config = dict(
    dataset='rendered scenes of coloured solids on a plain floor',
    tokenizer='word',
    encoder_conv_stem=True,
    decoder_mlp_ratio=3,
    decoder_positions='learned',
    beta2=0.98,
    final_lr_fraction=0,
)
Rows from block 3 of the text decoder, named by matrix and row number. Rows with one number belong to one neuron. Each number is 128 + 24 x the weight over its row's rms, rounded and kept within 0 to 255. All counts start at 0. After the name is the row's rms in percent of the matrix's.
# fc1: MLP up (decoder.blocks.3.mlp.fc1.weight, 960x320), inputs 256-319
# fc2: MLP down (decoder.blocks.3.mlp.fc2.weight, 320x960, transposed), outputs 256-319
fc1.755 104 [134 112 192 102 111 129 146 116  96 112 157 128 129 122  98 101 102  92 133 120 144 124 128 125 101 120 117 126 119 101 122 129 139 150 138 131 178 109  96 123 121 144 123 202 171 144 119 152 110 150 122  76 151 157 125  89 154 117 141 142 136  88 143 148]
fc1.756 091 [123 118 164 155 135 138 112 151  97 117 128  74 144  98 147 151 135 151 113 185 169 150  85 146 153 139 123 145 106 123 161 176 142 149 113 185  87 142 105 184 152  71 155 107 154 177  81 128  86 113 146 107 124 120 171 117 112 140  95 136 162 137 153 135]
fc1.757 104 [167 103 140 132 144 115 156 137 134  94 174 134 129 151 123 107 185  79 104 161 131 168 162 129 162 133 106 138 132 137 103 121 151 114 121 113 168 137 128 159 106 139 132 177  88 148 173 165 128 112 122 110 128 153 135 137 113 129 125 140 114 119 139 115]
fc1.758 099 [133 121 182 118 115 138 154 158 116 127 138 112 116 130  96  97 134  63 125 137 128 156 147 156 116 151 112 142 125  70  95 134 101 134 104 146 130 149 138 129  86 145  80 108 134 121 118 115 106 129 122 141 147 178 122 111  93 138 132  78 100 146 124 123]
fc1.759 099 [114 138 153 176 123 129 108  96 153 124 141 109 110 149 157  78  94 125 121 100 141 128 157 165 113 113 115  98 144 123 111 148 163 171 102 150 139 142 147 129 111 162 132 114 169 164  95 116 121  91 122 132 145 127 128 111 138 166 131  80 127 126 138 112]
fc1.760 109 [122 116 135 129 128 133 161 123 112 105 143 122  74 181 137 110 161 108 113 103 129 122 171 127 142 129 108  73 156 120 125 124  61 118 119 155 118 148 131 154  80 155 108 126 138  89 120  92 116 112 120 145 158 112  86 106 141 140 159 164  96 154 165 138]
fc1.761 096 [136 118 156 135 130 114 137 112 137 131 149  81 145 124 139  96 103 140 140 188 109 137 107 173  90 153 143 152 136 101 116 149 136 136 127 141 152 106 146 161 168  94 137 111  95 173  91 127 104 136 130 182  97 116 138 110 121 164 141 133 128 106 143 111]
fc1.762 100 [115 146  99 145 129 176 154 151 115 153 129 159 154 142 128  64 131 135 149 125 135 110  92 119 116 190 129 152  90 166  71 129 147 110 133 143 122 166 127 133 105 134 130 124 121 138 121  69 113 117 125 141 103 153 105 119  94 111 156 157 131 111 160 107]
fc1.763 097 [108 102 110 139 126 115 121 165 108 132  98 136 107 101 113 113 151  94  94 154 142 181 121 134 172 172 133 142 116 156  76 105 110  77 154 187 140  89  99 125 138 131 144 115 120 144 155 150 140 113 121 143 141 136 105 107  98 149 149 140 170 151 117 152]
fc1.764 127 [120  88 208 205 105 143 123 102 112 118 127 144 145 155 124 157 130 133 180 119 170 129 117 175  89 109 133 106 119  95 123 135  87  98 131 127 131 137 157 138  94 129 147 150 112 101 115 126 137 125 135 139 159 147 120 118 101 110 196 131 138 150 105  92]
fc1.765 099 [133 132 185 114  80 151  93 159  77 104 112 125 138 147 113 113 179 157 121 106 109 142  95 134 118 113 149 122  91 176 111 134 128 108 129 143 142 135 113 155 108 131 109 142 158 102 135  66  93 107 145 161  85 146 142 124 134 106 122 100 155 131 108 116]
fc1.766 106 [121 124 132 123 116 131  83 129 119 123  82 121 111 151 140  72 118 159 143 113 137 157  76 115 144 134 118 135 105  93 115 106 152 119 171 136  97 167 150 149  88 141 119 175 142 140 116 114 128 129 140 110 148 124 122 100 145 132 116  56 124 142 110 128]
fc1.767 098 [ 96 122 142 121 155 117 122 148 151 126 132 119 159 132 114 130 130 146 121 176 102 158 133 147  89 117 120 115 139 117 117 197  89 137 117 155 122 140 150 120  93 141 159 150 140 171  53  97 128 111 150 154 118  92  82 162 163  99 133  84 128 168 123 125]
fc1.768 097 [120 168  96 179 100 127 103 116 146 103 147  63 135 155 133 123 118 156 134 132 141 140 113 150 115 152 123 123  83 125 112 192 112 122 152 124 122 170 134 141 126 134  95 136 172 183  82 160 125 108 168 130 151 137 126 147 159 102 109 106 135 131 161 124]
fc1.769 098 [118 143 139 177 132 133 152 170 119 114 104 155 119 171 154 142 132  89 112 124 106 127 140 138 140 158 112 144 144  80  86 150 159 163 161 125  73 139 145 143 140 109 119 136 128 173  68 115 129 158 121 140 132 171  77  91 130  83 140 130 122 150 150 136]
fc1.770 103 [110 114 167 145 138 162 119 193 118 179 116 142 116 116  85 162 123 145 122 158 150 139  88 135 131  95 129  95  78 137 113 130 142 182 126 144 132 138 136 136 134  68 194 135 144 130 148 102  88 109 151 111 126 117 137 152 131  99 111 135 171  65 121 113]
fc1.771 100 [175 175 137 141 128 121 154 161 129 104 142 143 106 139 101 110  77 125 133 174 125 152  89 145 118 106 140 113 147 155 115 137  99 106 181 188  77 135 146 111 114 141 164 135 139 128 110 158 127 160 135 193 128  83  98 142 151 102 114 129 142 111 110 110]
fc1.772 098 [ 87 123 156 117 116 126 123 167 111 106 125 119 110 142 105 104 118 151 101 163 117 109 138 143 122 164 135 122 153 151 155 141 109 111 154 131 138 109  95 144 112 115 138 142 148 196 124 130 104 144 130 142 152 140 160 112 150 118 104 103 116 112 144 100]
fc1.773 095 [102 125 114 116 127 158 115 109  96 142 178 131 160 152 144 127 147 127 140 143 137 145 111 168  81 102 151  61 141 138 123 120  73 176 141 156 145 110 188 120 100 114 106 106 120 109 111 116  92  82 128 103 145 122 135 135 156 155 134 163 138 144 112 133]
fc1.774 098 [155 141 103 145  91 145 117 128 101 132 106 129 155 127 170 116 106 131 151 133 132 127 162 168 105 170 133  94 168  98  98 129 144 136 150 146 123 128 122 161 151 134  91 124 125 155 139 168 107 148 128 119 166 155 138 129 115 139 149 137 170 115 118 108]
fc1.775 102 [ 70 140 123 116 115 153 116 178 121 149 110 129 139 132 147 157 152 118 175 172 103 143 130 130 131 149 107 151 124 122 128 168 149 153 121 140 132 162 123 156 138 137  98 123 143 117 131 113 137 176 144 104 121 104 102 104  77  89 127 132 131 120 150  98]
fc1.776 102 [ 90 147 152  88 148 179 161 126 111 131 142 167 121 130 148 104 110 148 136 112 126 122 148 118  89 152 110  74  91 124 111 136 138 138 129 141 179 134  94 128 128 136 129 171 155 108 132 121 133 126 121  89 108 131  93  97 114 115 162 192 130  79 128 134]
fc1.777 099 [107 131  90 139 166 132 159 131 108 115 118 127 104 131 153 120 147 127 137 134 138 122 160 175 134 125 139 118 129 103 149 160  74 137 172 130  66 109 124 112  99 126 116 157 103 122 133 147 120 121 147 144  94 135 137 119 123 116 149 133 121 168 125 118]
fc1.778 104 [169 127 140 160 159  93  83 115 127 115 128  87 124 149 109 122  99 155 165 164 154 133 122 116  75 138 175 132 111 145 146 165 121  95 143 125 152 154 146 171 107 151 126 102 141 147 119 145 132 119 126 143 115 124 141 155 139 107 170 132 136 120 152 130]
fc1.779 093 [ 89 129 122 122 134 138  82 160 133 181 142 111 136 101 143 107 126 130 143 162 126 112  54 119 138 125 100  97 155 163 146 157 121 154 147 137 107 119 126 159 159 134 141 105 146 150 161 133 135 136 105 147 155 152 125 100  70 135 125 115 114  96 114 161]
fc1.780 105 [104 171 167 124 147  90 123 148 146 146 127 144 120 127 112 120  98 124 170 149 108 120 117 154 126 104  96  67 119 129 118 159 115 160 113 156 126 198 144 113 114 144  93 123 135 107 116  87 132 116 132 137 109 140 114 145 114 125 168  83 133 109 131 136]
fc1.781 103 [126 154 142 140 106 125 116 182  88 147 146 119 107 131 152 108 137 128 125 118 104 121 129 158 168 153  88 125 130  80  88 135 131 188 144 133 132 103  83 177 110 119 120 162 143 147  82  81 107 136 128 149 149 123 123  95 102 135 156 133 103  93 138 143]
fc1.782 105 [163 106 114 152 137 131 121 115 156 169 156 136 141 131 141 136 152 131 127 154 146 145 153  94  84 152 127 151 107 161 108 148 151 135 186 140  83  85  79 111 122 133 145 136 123 138 115 114 130 106 113 135 145 145 143  79 123 103 154  59 166  91 161 148]
fc1.783 099 [ 97 109 122 142 171 131 143 158 104 109 105 155 134 100 143  89 122  91 156 127 141  99 151 135 153 127 132 102 108 107 139 157 150 125 145 167 142  99 130 152 111 158 110 107 136  87 136 141 122 111 120 142 117 169 109 127 100  75 180 166 128 117 115 157]
fc1.784 099 [151 129 153 139 141 121 127 178 142 139 158 130 153 131 128 108 130 120 124 127 151 109  82 105 147 156 145 157 176 111  97 155 126 139 152 103 124 131 146 169 118 111  93 122 111 154 124 115 130 144 144 102 127 128 151 106 120  91 120  74 134  86 109 102]
fc1.785 095 [120 126  90 160  94  94  82 115 100  88 124 101 128 106 135 151 114 131 105 130 156 109 165 125 130 131 134 124 149 171 103 188 136 149 145 121 107 117 129 162 157 148 139 132 124 154 117 130 146 135 158 128 119 135 128 110 160 118 122 115 156 137 123 106]
fc1.786 110 [100 111 114 147 135 105 103 125 121 128 165  92  72 139 158 121  94 102 175 124 122 146 111 125 122 150  95 137 141  95 126 175 124 197 109 192 123 126 156  98 117 144  77  90 142 172 115 140 108 114 141 116 173 134 130 119 140 158 161  74 140 117 152 106]
fc1.787 103 [102 116 164 116  95 122 135 131  49 122 170 115 131 152 135 113 103 118 124 124 150 115 114 114 132 111 135 114 146 140 154 106 119 156  91 132 104 129 189 161 102 115 103 133 170  97  78 140 143 120  91 131 125 105 116 148 128 170 146 156  91 184 129 148]
fc1.788 098 [109 143 140 156 119 143 120 141 137 150 109 138 167 167 117 102 146 109 149 140 125 130  94 128 138 134 145 116 113 124  65 134 145 152 113 144 116 124 125 199 115 146 140 149 178 114 137  73 163 107 120 132 161 142 135 130 118 107 112 107 131 136 122 109]
fc1.789 101 [ 82 144 101 171 156 126  83 144 120 119 120 143  99 118 115 125 124 128 117 109 131 163 143 112 130 128 139 104 190 161 134 165 162 103 123 120  86 137 123 143  86 130 117 150 120 147 119 157 137 128 127 150 149 111 107  91 161 119 149 102 117 119 146 136]
fc1.790 103 [136 115 201 143 149 156 114 173  98 161 144 171 120 142 113 164 151 120 142 141 115 132 144 109 182  79 137 114 123  86  94 139 129  92 150 165 109 107  98 111 143 119 128 148 138 141 125 121 128 131  84 151 109 120 127 126 146  76 147 137 116 148 129 125]
fc1.791 098 [121  85 197 140 120 141 106 139 138 160  86 149 112 103  63 129 146 175 171 140 142 145 141 152  96 175 118 121 132 112  87 151  77 126 139 158  85 114 126 155 119 107 142 116 107 186 124 124  89  88 142 132 136 109  98 101 114 147 109 138 152  95 104 113]
fc1.792 094 [120 152 140 125 110 167  88 141 134 141 108 132 167 117 118  63 107 130 155 130 127 168 109 149 134  96 122 105  82 165  76 110 119 155 114 117 100 131 124 123 100 157 104 178 118 116 156 127 108  75 163  99 146 124 139 115 133 141 126  99 132  83 127 137]
fc1.793 097 [138 176  93 132  98  91  75 138 108 130 167 151 124 146 134 154 160 165 163  96  99 130 120 157 107 123 134 131 108 108 129 111 166 124 153 130 109 151 154 127 160 131 121 141 101 136 125 119 133 133 115 119 157 105 153  83 101 108 119 149 108 117 123  75]
fc1.794 102 [118 129 113 125 114 104 125  97 138 112 149  72 143 134 166 114 193  84 142  93 157 168 135 135 102 112 119  81 133 121 123  95 121 134 144 129 149 117 110 162 118 154 147 164 118 124 130 122 138 150 137 143 104 131 117 126  75 120 163 153  84 143 152 134]
fc1.795 104 [141 143 113 132  68 148  81 148 110 156 176 110 108 158 113 107 132 132  85 160 164 138 105 141 126 125 141 107 145 129 135 150 106 115 118 160 123 159 149 129 106 150 106 103 150 103 131 123  90 126 157 134  94 150 100 144 170  96 147 126 105 118 152 140]
fc1.796 104 [151 110 109 146 152  99 140 120 120 139 128 123 125 131 104  94  96 131 152 138 168 140 127 154 118 154 118 136  99 120 140 140 120 157 166 135 107 158 150 139  80 146 137 154 144 168  86 116 119 149 156 134 133 112 122 150 161  77  91 110 138 163  95 156]
fc1.797 092 [163 141 156 121 111 132 138 141 132 145  88 131 116 154 142 118 146 141 146  97 152 110 196 147 152 153 121 126 113 126  71 141 141 127 166 142 112 196 125 128 149 110 156 172 140 123 130 123  96 106 125 119 102 136 103  89 125 142 136 121 143 127 177 129]
fc1.798 100 [189  99 133 131 137 129 147 137 106  80  99 119 143 130 116 123 184 124 149 152 132 115 161 137 137 124 127 119 136  77 107 129 125 103 109 115 167 135 179 108 118 151 111 122 132 153 165 133 135 156  97 160 133 157 109 138 154 120 171 115 123 103 131 152]
fc1.799 094 [121 142 148 185 115 115  99 119  76 138 181 131  97 150 124 108 120 121 186 123 163 107 111 118 131 151  90 131 115 142 110 118 139 133 112 130 140 157 115 120 129 112 120 126 118 160 140 159 142 143 120 130 156 116 109 156 124 124 153 114 123 113 153 119]
fc1.800 102 [ 97 171 111 187 115 104 128 113 132 119 127 131 138  96 124  98 153 126 128 106 151 133 158 167 105 128 147 116 102 107 128 157 154 113 143 161 128 133 183 131  90  98 107 130 165  93 113 137 106 118 130 156  90 137  93  84 112  91 140  75 152 150 158 115]
fc1.801 094 [123 119 149 128 111 139 109  99 110 119  97 128 160 101 118 146 155 165 101 103 167 159 146 166  94 163 108 128 146 122 119 128 108 151 121 191 143 135  93 145 117 156 117  87 135 182 122  96 103 124 134 128 138 126  91 106 111 147 107 119 116 102 160 125]
fc1.802 094 [119 180 130 135 123 155  95 149 104 144 140 110  95 165 118 127 163  83 122 164 113 101 106 155 132 111 135 128 107 134  79 127 135 147 133 182 142 151 131 154 133 139 112 117  79 134 119  96 116 134 122 145 116 125 169 109 130  95 157 135 123 106 107 151]
fc1.803 092 [132 144 118 143 161 130 114 137 132 114 137 125 174 112 173  79 177 133 142 153 137 112 149 125 130  92 144 150 125 159 138 147  78 142 139 117 145 111 140  85 118 140 139 139 133 124 154 173  90 129 131  84 101 143 105 134 144 129  87 107  96  95 142 136]
fc1.804 101 [107 149 103 144  92 143 136 134 132 105 120  85 157 138 190 124 155 106 137 130 132 133 125 147 107 130 124 144 125 130 170 126 105 146 143 112 125 138 133 115  92 172 150 100 128 159 139 137 156 176 136 100 125 143 141 128  78 138 165 137 131 130 180 114]
fc1.805 097 [112 125 152 145 144 175 136 112 103 106 119 144 144 114 101 137 120 102 127 133 123 105 153 121 130 121  81 142  95 136 106 128 146 112 105 111 178 140 119 168  70 107  95 136 129 152 135 154 145 139 151  75 160 172 127 103  97 155 143 118 114  93  84 132]
fc1.806 098 [113 131 180 117 128 103 141 122 145 118 148 121 189 138 160 152 174 124 185 138 139 183 124  88 158 110 148 129 119  92 110 148 132 107 125 156 163 106 119 126  75 114 127  99 141  85 100 128 122 132 124 120 147 167 142  93 116 141 135 151 109 126 128 131]
fc2.755 109 [112 136  88 144 114  92  98 144 124 102 135 131 130 123 164 130 170 144 147 115 107 136 151 130 152  91 163  96 144  83 152 156  86 118 121 102 118 120 103 127 130 137 150 125 157 124 126 157 157 133 132 150 165 128 154 178 101 147 127 145 152 118 165 127]
fc2.756 088 [152  92 154 140 135 150 126 142 173 147 194 138 104 170 134 108 129 149 154 125 102 109 172 137 150 133 129 119 112  99 119 174 102 110 153 116 162 108  97 123 125 120 133  92 121 119 127 126  99 146 128 126 150  97 148 139 147 142 124  76 129 127 114 127]
fc2.757 106 [148 148  95  70  82 119  99 121 126 107 177 137 138  90 103  98 106 113 138 146  80 129 134 104 126 145 137 118 139 131 135 122 111 146  88  65  95 161 113  90 145 142 110 124 160 141 148 138 131 101 156 140 130 157 158 157 127 130  94 118 114 129 113 124]
fc2.758 106 [108  94  93 131 113 124 157 174 156 134 142 101 170  96 128 189  96 105 107 101 143  98 132 155 160 124 107  98 113 133 118 101 123 130 132 122 131 124 119 105 141 116 109  75 132 133  82 108 104 139 133 165 132 136  70 111 139 126 147 132 107 134  78 141]
fc2.759 102 [153  71 136 117 162  87 143 126 162 131 116 145 142  99 112 173  98 169 126 154 186 151 145 144 114 156  92 121 151 164 129 157 148 110 127 118 107 155  89 145 136 154 126  97 137 128 135 156  94 105 138  87 120 143  99 123 128 131 111 103 166 130 106 126]
fc2.760 105 [110 104 156  98 125 132  89 169 106 165 113 113 161 149 101 110 125 166 138 129 131 123  95 164 117 119 147  96  96 136  67 147 190 151 148 127 112 141  90 119  88 149  93 110 105 101 121  94 110 161 150  89 126 131 121 112 133 128 119 110 101 151 108 152]
fc2.761 090 [121 111  79 111 143 106 123 126 146  93 122 135 131 145 128 124 128  83 154 131  91  90 200 146 145  78 152 167 146  85 170 151 138 125 135 168 143 136 109 140 113 155 100 146 132 123 148 137 128 138  87  86 144 133 129 135  57 146 149 103 108 132 154 131]
fc2.762 103 [168 120 110 119 166 136 128 167 132 138 146 113 103 149 140 152 129 147 123 126 139 143 112 146 124 110 137 127 140 135 123 123 115 122 120  50 126 112 137 103  88 120  79 145 144 111 110 150 166  82  94 141 139 151  94 124 117 175 144 117 111 128 148 170]
fc2.763 096 [ 90 117 125 108  70 110 127 164 124 125 133  85 163 114 146 119 137 134 108 100 133 130 102 170 117 132 102 104  90 148 133 136 146 137 130  95 129 109 144 145 151 120  94 120 160 126 129 143 124 132 114 103 173 133 122 100 131 133 168 126 167 109 113 169]
fc2.764 134 [131 155 108 129 111  92 115  76 165 133  85 117 117 108 152 142 169 144 132 102 112 114 134 102 158 118 162 152 134 146 115 177 139 163  95 117 120 137 128 137  85 115 129 112 140 127 158 133 146 128 114 167 100 154 115 121 159 136 118 101 116 149 144 106]
fc2.765 101 [143 161 111 112 138 153 146 127 131 122  97 138 127 143 130 118 158 114 109  95 136 134 137 148 155 106  85 115 123 118 143 115 106 125 132  94 127 141 125 132 144 105  97 120 155 109 174 122  81 109 116 136  98  85 132 154 165 129 141 156 102 148  94 131]
fc2.766 116 [ 74 128 147 109 150 141 105 138 121 121 134 100 140 135  74 134  89 144 112 117 140 108 149 142 102 108 137  97  97 137 127 144 139 139 159  83 135 131 109 100 156 119  91 146 139 151 137 131 133 114 180 123 135 115 122 182  77 148 117  85 172 114 133 111]
fc2.767 101 [131 102 148 101 123 133 107 154 135 132  69 123 105 115 110 111 173 113 134 147 131 148 104  79 153  95 126 154 138 106 135  93 151 140 113 157 103  98  85 162 121 119 123 152  87 161 150  62 170 142 185  92 132 123 153 117 114 103 150 148 127 124  86 141]
fc2.768 100 [117 112 159  79 123  93 117 106 131 167 102 148 148 118  88 115 112 180 130 105 153 147 167 146 109 162 115  70  97 158 116 103  95 148 154  74 166 178  99 190 158 126 154 128 125  95 121 127 148 152 135 142 110 131 120 175 141 147 114  95 166  92 143 114]
fc2.769 097 [ 90 146 134 107 141 143 108 113 142 143 129 116 110 134  99 144  89 128 102 143 135 108 168 111 115 147 117  84 105 119  86 143 143 167 183 127 147 137  97  89  95 132 135 130 132 119 178 122 147 171 108 117 137  77 117 103 109 141  94  82 151 102 119 175]
fc2.770 098 [129  75 107 123 121 164 140 115 107 157  98 111 153 108 116 132 121 136 144 102 136 114 123  78 114 130 114 166 115 168 139 167 110 147 124  83  82  79 102 141 131 113 162 126 106 110 125  95 125  95 130 119 111 124  92 153 184 120 122 153 147 184 113 113]
fc2.771 101 [137 129 128 137 107 141 143 144 138 102 118 157 176 116 153 152 156 123 180 129 135 147 153 127  86 121 106 138 123 101 118 106 114 134 140 161 111  91 148 121 125  99 158 115 120 122 106 143 114 107 126 135  98 102 107 118  63 118 131 116 143  88 143 149]
fc2.772 095 [142 167 133 116 131 139  90 158 170 123 157 117 149 103  95 105 131 109 138 112 155 124 143  93 103 127 100 101 116 145 153 100 132 145 104 107 118 194  81 161 121 132 117 103 118 120 132 105 134  83 132 116 122 139 127 127 153 123 104 112 132 153 176 107]
fc2.773 096 [121 107  84 156 116 128 140 138 125 134 136 113 151 100 116 147 143  94 126 162 146 138  98 172 110 128 105 113 128 123 142 163 119  73 134 161 190 111 112  95 118  90  75 109 116  94 133 115  97 123 111 124 108 111  74 127 104 169 129 153 102 144 127 134]
fc2.774 097 [122 138 132 126  85 149  93 140 113 102 110 118 112 132 134 158 111 115 132 119 122 144  92 169 143 129 116 133  87  84 122 128 146 131 159 153 119 110 136 138 141 124 157 117 106 181 155 148 136 145 115 129 162  97 110 123 121 137 103  89 113 151 106 136]
fc2.775 097 [155 107 137 134 130 111 125 139 145 119 138 161 120  85 156 142 116 110 124 141 108 126 113 116 125 129 154 136 101  99 158 132 131 129 122 130 173 151 178 114 125 135 148 149 125 121 156 174 100 111 106  99 188 136 153 126 143 142 130 114 115 119 141 152]
fc2.776 105 [130 115 131 153 113 131  86 155 146 130 143  95 124 140 197 142 126 116 153 124 145 144 118 182 123 147 140 149 140 104 138  90 107 104 148 158 123 101 135 133 119 138 118 107 133 102  87 114  92 142 121 133 140 146 136 152 163 150 136 115 112 130 154  88]
fc2.777 093 [109  80 136 128 128 146 138 133 130 147 116 109 151 173 151 117 133 134 180 136 120 109 123 124 150 121 153 116 165 129 164 148 130  82 128 129 126  70 123 137 122  75 148 100 151 152 145 165 132  98 119 150 137 150 100  98 127  72 126 108 152 147  90 174]
fc2.778 110 [109 137 118  62 121 139 129 144 101 152 141 121 119 143  83 128 129 131 136 122 140 147 135 135 114 166 120 111 129  93  95 145 124 152 149 136 153 135 133 145  96 120 151 130 132 122 111 133 147 148 140 127 144 132 114 140 142 119 113 111 193 100 164  87]
fc2.779 092 [163 141 120 106  71  79 121 110 117 162 102 163 135 110 148 154 133 110 112 119  91 126 127 126 127 137 142 136 152 154 126 177  99 133 132 127  95 116 146 131  91 111 127 103 135 144 151 129 136 120 117 111 121 146 119 128 113 121 152 121 142  59 120 107]
fc2.780 113 [140 128 115 103 118  88 100 132 122  99 163 124 125 126 135 136 139 155 112 114 126 134 179 123 162  78 127 107 138 130 127 124 120 120 115 121  99 107 134 180 173 145 150  89 140 159 122 113 124 114 156 110 126 147 161 141 122 129 153 147 146 154 110 114]
fc2.781 105 [140  95  85 129 125  98  97 113 148 122  75 148 116 123 122 158 122 168 104 137 154 126 139 164 124 136 113 118 139 102 139 161 133 142 128 163 134 116 157  88 100 152 178 110  86  97 112  91 147  93 118 117  85 148  96  83 127 143 113 128 126 153 148 143]
fc2.782 111 [129 138  94 140 101 116 150 157 104 131 108 144 160 116  93 169 130 111  98 136 143 122 151 151 124 115 138 149  84 105 118 159 144  96 124  84 161 133 117 158 154 134 135 127 130 138 103 101 101 194 135 149 152 127 113 145  69 158 131 161 124 170  77  90]
fc2.783 096 [113 145 156 149 159 126 137 154 142 166 128  97  93 156 109  68 127 115 147 103 150 173 187 168 113 126 117 152 139 150 120 128 133 106 140 118  66 183 153 106 104 112 132 125 138 128 109 127  78 116 170 151 105 151 104 131 125 119 164 155 153 148 114 103]
fc2.784 104 [114 145 107 111 115 168 136 149 106 102 124 129 166  87 117 146 128 130 143  88 147 107 104 157 122 149 124 136  99 133 119 128 173 114 108 118 124 121 136 106 158 116 117 131 131 131 178  77 154 139 155 143 146  89  84 107 115 116 117 105 131 145  95 175]
fc2.785 092 [121 199 131  92 116 165 130 113 195 110  92 104 106 104 134 157 153 113 134 146 142 166 117  98 122  95 152 141 132 145 142 114 113 122 159 112 144 147 162  98 174 153 111 140  87  73  74 144 117 126 148 135  77 123 145 163 146 164 146 125 129 108 139 188]
fc2.786 122 [145 151 106 121 105 102 131  88 162 116  91 123 138 157 107 113 159  94 139 139 132 130  92  72 115 174 120  83 126 130 136  85 160 117 129 106 154 126 164 104 130 130 117 185 138  90 156 120 127 124 118 123 137 157 144 106 131 112 160 144 128 116 102 151]
fc2.787 101 [135 130 108 102 145 146 175 164 129 130 153 153 129 130  96 135 144 120 111 141 123  92 122 144 127 130 114 127 144 131 104 156  99 131  92 133 141  89 155 127  99 171 151  83 165 118 133  80 137 115  96  84 121 143 104 148 107 142 131 137 109 162  98 124]
fc2.788 097 [121 103 106 123 134 134 151  94 142 109  98 112 183 121 136 141 139 166 119 105 155 121 102  62 110  95 107 114  88 143 108 146 166 153 181  90 125  90 123 107 135 109  99 111 143 148 161 136 157 141 189 142 119 114  70 118 116 121 105 129 178 119 146 169]
fc2.789 107 [123 170 150 116 131 150 140 100 172  92 119  91  89 153 121  77 140 160 114 162 163 186 123 111 152 112 129 146 120 135 130 130 162 121 101 149 110 120 123 147 125 111 116 105 107 196 151 148 115 118 135 150 129 127 116 181 131 102  78 141 159 137 146 141]
fc2.790 106 [151 112 106 140 135 128 165 119  68  97 120 111 175 119 151 134 115 168 121 139 120  93 122  90 119 166 123 137 119 142 113 120 118 156  58 132 111 105 119 166 139 152 118 143 125 132 123 108 148 154 164 103 139 129  75 133 102 119 124 152 137 104  66 152]
fc2.791 095 [158 102 111 145 130 139 137 131 156 134 143 115 101 181 172  80 127 176 129 130 138 134 118 100 113 135  95 111  63 159 155 146  74 148 123 119 132 175 148  76  89 131 136 109 136 140 144 123 108  84 112 165 126 177 132 144 154 128 115 125 138 133 144  99]
fc2.792 091 [138 135 161 129 138 104 110 135 104 133 161 144 141 121 124 139  99 185 156 125 145 102 141 125 112 108  90 116 144 185 123  96  92 148 119 116 165 107 127 112 102 168 114 107 133 126 167 146 132 153 150 116 151 127 134 120 124 142 130 134 126 145 161 137]
fc2.793 097 [160 126 162 138 128 102 121 133  84 134 139  83 125  98 156 158 122 116 112 134 125 150  79 138 195 143  95 125 132 143 136 112 119 130 137  95 158 150 114 101 106 150 113  67 187 124 132 103 145 142 111 165 133 130 148  89 156 145 122 143 169 152 129 177]
fc2.794 095 [149 129 150 120 133 123  92 132 132 144 151 115 139 156  95 144 108 164  90 122 179 116 142 137 135  90 147 127 116 192 108 136 120 148 155 126 104 153 134 139 119 130 136  78 141 158 135 119 141 100 118 148 136 102 183 119 153 167 110  96 118 112 131 124]
fc2.795 103 [120 108 124 151 122 116 111 167 167  91 172  97 136 174 188 150  84 116 128  88 132 135  99 109 138 121 139 162 126 125 103 148 124  83  81 131 111 100 155 122 103 135 119 138 149 167 128 103 149 129 140 113 162 173  84 111  92 163 166 138 123 100 117 182]
fc2.796 102 [104 139 156 101 135 118 110 129 162 152 121 140 130 149 141 123 121  93 138 166  94 134  95 104 126 142 143  94 121 130 126 145 100 154 143 107 121 205 142 124 121 152 125 183 107 110 137 134 181 136 114 101 112 142 154 160 111 137  97 149 109  66 160 145]
fc2.797 094 [126 148 142  92 130 134 135 132 187 112 168 155 106 154 128 110 164  94 104  88 194 144 127 130 147 123 109 134 134  95 107 125 114 133 168 147 128 122 126 129 151 161 158 125 144 149  99 153 115  76 159 108 153 128 156 123 117 119 134  76 157 130 138 127]
fc2.798 094 [110 125 166 106 154 120 132 115 125 162 125 103 154 146 130 151 135 104 161 113 141 135 132 128 112  88 118 102 134 138 135 137 121 108 126 125 151 137 135 152 144 136  84 128 152 100  78 136 101 159 136  84 100 168 111 154  96  95 148 112 143 158 151  98]
fc2.799 089 [ 87 176 136 148  88 165 135 128 116 125 135 118 130 131 123 143 133  73 154 143 138 118  95 126  86 113 155  78 144 149  71 107 156 130 200  96 112 103 123 107 146 145 136 154  95 140 132 103 150  97 156 109 105 140  86 170 106 103 122  96 140  86 128 188]
fc2.800 102 [149 146 164 126 122  67 124 115 165 126 153 158 136 134 133 151 109 140 136 143  98 119 113  90 139  96 155 166 118 135 114 126 102 135 143 128 133 112 123 129 138 123 135 149 137 103 111 108 164 104 115 129 124  88 172  89 140 153  81 107 124 137 149 143]
fc2.801 089 [167 138 171  98 128  84  83 179 146 144 122 159 156 109 125 117 136 124 137 136 112 131 127 155 128 121 113  97 121 158 115  81 152 148 139  94 164 143 146 131 147 140 133  99 111 134  95 181 120 133 123 142 110 121 110 114 159 123 143 133  84  98 163  90]
fc2.802 090 [139 162 143 161 116 112  97 120 145 145 121 117 108 103  96 152 141 145 143 102 150 151 168 145 146 149 136  77 126 150 139 124 137 152 141 140 148 146 133 145 131 170 154 108 153 190 135 199  96 122 103  92 130 135 139 140 119 118 113 102 142  97 116  85]
fc2.803 087 [128 135 163 154 101 143 137 111 116 137 122 163 125 161 123 138 139 152  91 138 114 109  79 145  94 105 123 112  99 134 144 148 103 159 132 126 153 101 110 155  65 115 126 152 103 152 139 115 142 130 137 134 133  96  71 139  91 105 157 129  84 117 124 151]
fc2.804 102 [129 140 129  88 152 129 106 109 153 138 140  75 137 125 118 136 106  97  92  99 125 129 158 101 167 176 138 144 118 131 116 136 114 143 133  97 131 102 124 137 163 149 125 123 136 146 113 138 124 113 164 140 161 115 110 147 156 152 116 142 173 133 177 116]
fc2.805 098 [140 117 158 130 145 137 102 166 102 146 163 121 149  89 119 114 138 106 117 109  76 130 146 118 114 101 119 142 120 120 127 163  85 129 110 151  90  91 118 154 168  79 105 134 133 119 140  39 157 155 178  79 110 101 152 131 124 124 116 121 139 147 109 164]
fc2.806 094 [157 170 134 159 101 135 108 159 106 115 104 118 130 159 119 133 122 155 144 143 141 138 156 116 129 144 114 108 171 128 149 102  96 128 101 152 102 152 106 134  99 162 106 128 122 123 106 138 123 139 168 118 129 119 158 127  96 131 145 151  99 105 175 152]